Weights of a small multi-label image tagger: 2.81M parameters, 9100 steps.
Rows from block 4 of a small multi-label image tagger, named by matrix and row number. Rows with one number belong to one channel. Each number is 500 + 40 x the weight over its row's rms, rounded and kept within 0 to 999. All counts start at 0. Numbers have three digits each.
After each channel's rows are labels from the 100 images, of 14976, where the channel reaches its highest value: "responds to" is what is common among them. Only what is clearly more common there than usual is listed. The data: views of escape-time and Newton fractals.
# convs1: first pointwise conv (model.blocks.4.convs.1.weight, 320x320x1x1), inputs 256-319
# convs3: second pointwise conv (model.blocks.4.convs.3.weight, 320x320x1x1, transposed), outputs 256-319

convs1.47:508500505524494508534505508507500474455500490495520500473519534513506498509511499500506468443494486500500501520515446498502502500493402499505534509500495511475477508553500500484520500449552498
convs3.47:500484498495493500492501533511497498504488513500500473505505431491499464500492502502501439500499499482494502501501505510495507498503500500506489500500560505500500504516528500503498494491614496
responds to: vivid

convs1.148:494499512513527573530491480233502577474502502500499504476499503508500535499500500506498390499491481490493499500502473501500500500509498500531525500488487387325500500557501487497499496462532499
convs3.148:500516482500501506488498485472517504421501488500495499489498531488500462514525500514481423491505497524530502498500457463531507499509500483469510500491506512508501508537501501503476500486528502
responds to: Newton basins of three roots

convs1.56:500497504518506442526502499223481526359528495500479510491502520500504505490529478500500509440493496500500508496469584512496501454500420486464500482496524609596516500457512496496494505804485500
convs3.56:505497500500500500500500507503500504494501500500500491495506495490501401500504498500500390499500500498500491500500493498488500500499500496479502498500543502500499503499494500500500500554623499
responds to: Mandelbrot set

convs1.212:496500472497489503487478478967488552501470502517508501514500500502486539500510498503499426415506484495498501503488489490498490499520500457500515511496478522486504500488500500500509500276451501
convs3.212:499509492527498498501500500541502500524495500500504500500501573499494596503501483501503529502497502494499500502501501439502501500499486493497500500506431493500498491500503509500502505512549500
responds to: Newton basins of three roots

convs1.173:503499520503506502513543485451494568426459501488522504465495513522500494508497488498499422495501499501500500506505431502502502508508444497529508520503510404379485500566494507480515511470495502
convs3.173:504502501495501495496502502500511501491511500501500508502501517485500707501515502501499410492500500493500500504485500472500500480500498489502501501503579507491500500512491500500503492475612509
responds to: vivid

convs1.262:502524503495517492508531501423495474493494501496515499504499508513501475508504505501500442508504490494506499507528489501502500487487448499506502493498511268391496498510498498473497509485496500
convs3.262:514502500503500501500501480501497500460499500490500491500501523494500698496515504499500435481502500502501500493500494476506501494497500504500498494501523499495506501485503500501500500446513500
responds to: Mandelbrot set; Julia set

convs1.127:504491498504491492507498496353467444706523503506483503497487505501487521490504502503511398501503491501490499481506497491502499489470388465482487498490480525606501498616495493524497506478468502
convs3.127:486506498497500504497500491500497510456500504505493492503500504500500454503488500500499414495500499500493488499507491509500501510498488508478493501491550495501494500511485504500500511426581488
responds to: Newton basins of three roots

convs1.234:485510500500506463513508502289501500613480499503501500500487500500500482501501500498487241551499499500504498479524529500500509475520494504487495500498487500503502500540493501502501498299500502
convs3.234:501501508496497499501500513500498499497500501497501500500500470500491513485501494480500498491512505492497499500514492503501501480504500500508499500500417500495500491501523500501510498492496500
responds to: burning ship

convs1.5:503504513504529475502537491008501492456500500499501503490493511515502502496501500501506385490496501500492501500508477498502495499508456482506502500500498487496500490526502496473499498560500500
convs3.5:504499502495503497500500500493500500457500513499500511500499494500499730493500502499500500500497498500500500500500501511501500484509500502497500503501503501491500500494498500502508500442404500
responds to: Newton basins of three roots; Newton basins of five roots

convs1.189:512519513486536480502500505321502467500501491501520482495497499501500520505500510500502501557507508504500501500497473519501502500505396517502502499500494447290467500694497488500507507481500500
convs3.189:491508500513500497501492481517500497531501501500500507501490492508500312501492495501500557509499500498500497500501500524499500490502495500506500499492409486507494489503503500500500506535418496
responds to: tricorn; burning ship

convs1.197:501499490516497495504526502278489490597497499514489503483491506513494471497498499500506235430507475501500507485513478497501491515481472489513516484492498452433469491530501494507501500257487500
convs3.197:486500479511499503503497553508503492464484489503494502500493559504502470495467500499502381494499501515509494496500490476498500510485512503490493498501503502504496502498488495495490506445475500
responds to: Newton basins of three roots; close-up; Newton basins of five roots

convs1.147:509498454494493489489481478873510541603493504495501499534505486477483495508500495503501576524503499498497495499559487507500492491530543483507524520493443493600487509543489494483514491372494500
convs3.147:500521485511500500499505536506504509500507526501505500490487515490500549500522481488494548494502521502512513491500470398510500518500499488500509500497536511492500500500500494496498501463447512
responds to: Newton basins of three roots; Newton basins of five roots

convs1.10:500518522499500497500506499508505580497533502477512499497500491501507503500504500502496526495527498500500504512507521501477503491500427500515488499502507464497499492514496500496504506551494500
convs3.10:495501491510500499500500479529528521521497468499500519520529520501515432506497500521490562500500504512499499504498501500495500490502496496509519529502490500505500500514491499489476498581501504
responds to: Mandelbrot set; Julia set

convs1.211:502506540500496475500477500551497470529496500500500500512466516513507514518509495503500450500489495498500499495500513500500496474502457489492505524497497452400498504546502501502500500369525511
convs3.211:536450500536505493500498466531498500432503498501487500500499564501500513485505499500500500493483505486489501500501500499500498500502498506504486500505668502502498500502499531502500500460498502
responds to: tricorn

convs1.251:499510502557494540550512507567499466445490512515468493535507506491500523489497500493478571371511473478497512500449514500486500496449493511487538434500506330387497514434464486467498500472483498
convs3.251:500514497500500505503500506512497494500493501500501501500467488493500446499500502499499439502504483495505480499499498450494490501500497497509500500484474498493492500511482480500500495504626500
responds to: tricorn; pastel; burning ship

convs1.304:504500505503495480531487503790498529614510504497498500518487493498496485499504498500504650413499484501495497491489510517501492506523589496513504549500479542581489501488500499490504493446445501
convs3.304:491506475505498505500496500499506482514500500501503504492491500509499509500504491498500569522498500501481498514506499498500500488510511500525505494496297473504481490533482501500510486499552504
responds to: Newton basins of three roots; Newton basins of five roots

convs1.176:500509476549537498540500502411516480461493504504502475517538500495502465507500500498500454464500499490516500500499628502493507482507434504500500459521500601464521507480500510500500491426500483
convs3.176:499503494500496501500500498493500500500500497500502500500502500500497273506499500500502447518500499500514473491499500468478499500507501496519501492487461500500484486520492488503500500529454517
responds to: Newton basins of five roots; pastel

convs1.272:501501523497503500513487534419502568627467500463540507497455491507508502501524500500511361493499502499517498505505551519500500516517460499513497500491547482568520499500497507500500503500501497
convs3.272:501500501535492497497501485501504500540499494482503495503499537501504431519500500513502426516506500500504499500488497496500500497512495499547499514499399504495496496515488502503498496516599505
responds to: Julia set

convs1.105:496502512503492485524498516000499459466512497499495501508500508504504491497499498497497421499498498493503500503501505501502499497537524498496496505499515481503498500569497495491498498451456497
convs3.105:500499502498500497498505517513484503507505496501500500500499463499502430499500512500500586497505501505495506504507511540500500499498497500506503500500494502503500500505527502497500500523523500
responds to: vivid

convs1.222:499503497511505500508500486663495526509485494510497503517490506506500492506506493506499429436505484500500504499513517497496495496520484495498503512502510464517512500548500500494510500299459500
convs3.222:493499501507499501500503506516494501557500503506502500496507484505501313502502496500503534508499499500493498503508501507495498508502496494484504499498440509503499495522506500502499500597551495
responds to: Newton basins of three roots

convs1.150:498500499512488504519445528786476400541489509504500506529491517500508433496520496500503447423500502497506500496534544500500496480519537475470497538502422596546529500513506500508500500424519496
convs3.150:503500495495509507501507524500513501504500508500501500500501503500498724496499499500499532498500499501508507500504490482499501503497517501500500500503500513500500500492506495496501501460326499
responds to: tricorn

convs1.282:504502504519473507533482494590481452525522500499488511512506511490485523493499496502505464428488483489503504490477508517496494501482590506487489499501516462549492498472501493499514471330504498
convs3.282:503508484493500500509506524493500504484490498505503513499491544511500517499501507503504527502492500502504495507500511553499499479500509495508501495501399514509494492482520500499507499529497502
responds to: Newton basins of three roots

convs1.257:497499517506499492513527479613500500504520500500500502500499491504500514497500501502500678503511501499502504500457538500498500500433500490473506503499508521627501500499500497497499496526478500
convs3.257:475485500486492500500493494489492497499493500500500489500499425500500340502487505501498447495486500499504500498502498523511496497497500488488500500491424471515491502484503502501500500550535487
responds to: Newton basins of three roots

convs1.318:501500482516486495507495450337502499397501500493488504501508495500499500499497498500503603439500500501498503495484548505489496500535575500476511500500549552576525500537497499485506481534503500
convs3.318:500505497503500500499499521516510489519500505501499501500502555507500604500500500500497521501500501500514500503500500462500500500505501507499500500502544502500502500500494500505501508518424500
responds to: grey; Mandelbrot set

convs1.114:500503517481514504496477498502475558481500500495491499501483518514502503497500493517504375521480505500492501501500533505498500492512438474499501500490497512442516498499494495502500492571515497
convs3.114:479496507500499500500497489469500501490502480493500500502500501505503388500460505500495512512504499498500498502489501532500500466500501501540494497492327499500494486485502501501505500464315498
responds to: Newton basins of five roots; Newton basins of three roots

convs1.51:500500501500500500504520487501466501510501497500499499500490499499498489501489480531505298462499489496500489494510501514495501517471549500500523500496487500469486469515500500503499500338502500
convs3.51:507514465503500502508500506500523498513503491497510498499499540494484528500528496501496483507498498518509518500499505473500500514502503481493498500499493510500508501512500500496501500516507510
responds to: pastel; cubic Julia set

convs1.92:505505499507517500505517512537485420541496500496531502520500498527500500502500500509500406396508476492500499501482500502502500497527472505541568568504507441458470491499500488501497500305499500
convs3.92:500501487506500503504512501542505500555500495500500503499500543517499432505506495500506566505499498510500500501500479483500500503496501497500503502500446503500499500501509490498498509558417501
responds to: pastel; Newton basins of three roots

convs1.224:501501481487497500487503537418495569532500500473559500465476500504501503510491498508502392495486500500500479506518484503513503500657495501575539591471500532417494511537478510506498524426496504
convs3.224:514500500499506500518500506519499502539502499505503509500514508500502427505526500500517465500498501509496515509502499529500495544498500499498500497502574523500499499496502500496497502575574499
responds to: Julia set

convs1.125:491507501501545499498502497603500512593460511501495501503500525504500492500502498500500447493500458491499507494515482482500501468533437488500541493500515451424512501525489502468500494231500500
convs3.125:500503500502500505476499462497507501454500500487499501500549497499498605507500501500492516509499501499507506500505500498499562492500497506463518500538601500539500500501511512499485494499559496
responds to: Julia set

convs1.284:500515544501593478490501483586506517336503500497506500501490500493500521509493500482501540566485499497516498487493470503501502479494430509503501505498522477370492500503489514498498492705511498
convs3.284:524500494479501498496503504519500498455500503499501500511495500498500651504500504500501436504497494496496499500501500500501500500500495499484507500500592500500509512500501506500500491434673501
responds to: dark; Julia set

convs1.214:498498500500499498495502486016500527501500500500492500480500502509498501500516492500495295539497502497503500503514493499500501500502501517487493488500505479448498500572503503514508502433500499
convs3.214:500492504502500500499498504477499504495498500500496497500490475499500253502499500495501411509496500490500474501503499504492504497501499500500499498497438488504493500504500502501499494519617501
responds to: Newton basins of five roots; Julia set

convs1.174:487503516494500496512499513415500476500483500499500500500483525506498515500500482488478310479488485492503499496482512496500502466500455493493501488494493459423509500528496500476505500382503500
convs3.174:501500503477500488502496531519488505499499511511500500502482492499492454482500499484500500494504510493500492500501500535500500500500496503500496500500439500482502490500505503501507500497472500
responds to: burning ship

convs1.278:507500494500515485534499497400502511480448501497505490491515518508500471490501500498500431440499500498501500500496458489500492510475459489496507525505495529466490500552496506491512504432478500
convs3.278:519500500532500500510513521545495487525499500500500500500504547508500552501508489500501565504504501500501500507502500488495500503485482496481500501502425508498491487500512499496501503544520500
responds to: Newton basins of three roots

convs1.277:499524495504528483499477472478510515511507505492515491475499500505505499522493504500500474611498513492507499488503443511497507490537480517516474533502547415391471494530492501507492499508477498
convs3.277:503504470503501505492500503507499500498500509501500488501504507492501589499526497500500405499504499500503500494500491436511504521492485497483500504494622486496505506504495498498493501510635500
responds to: quartic Julia set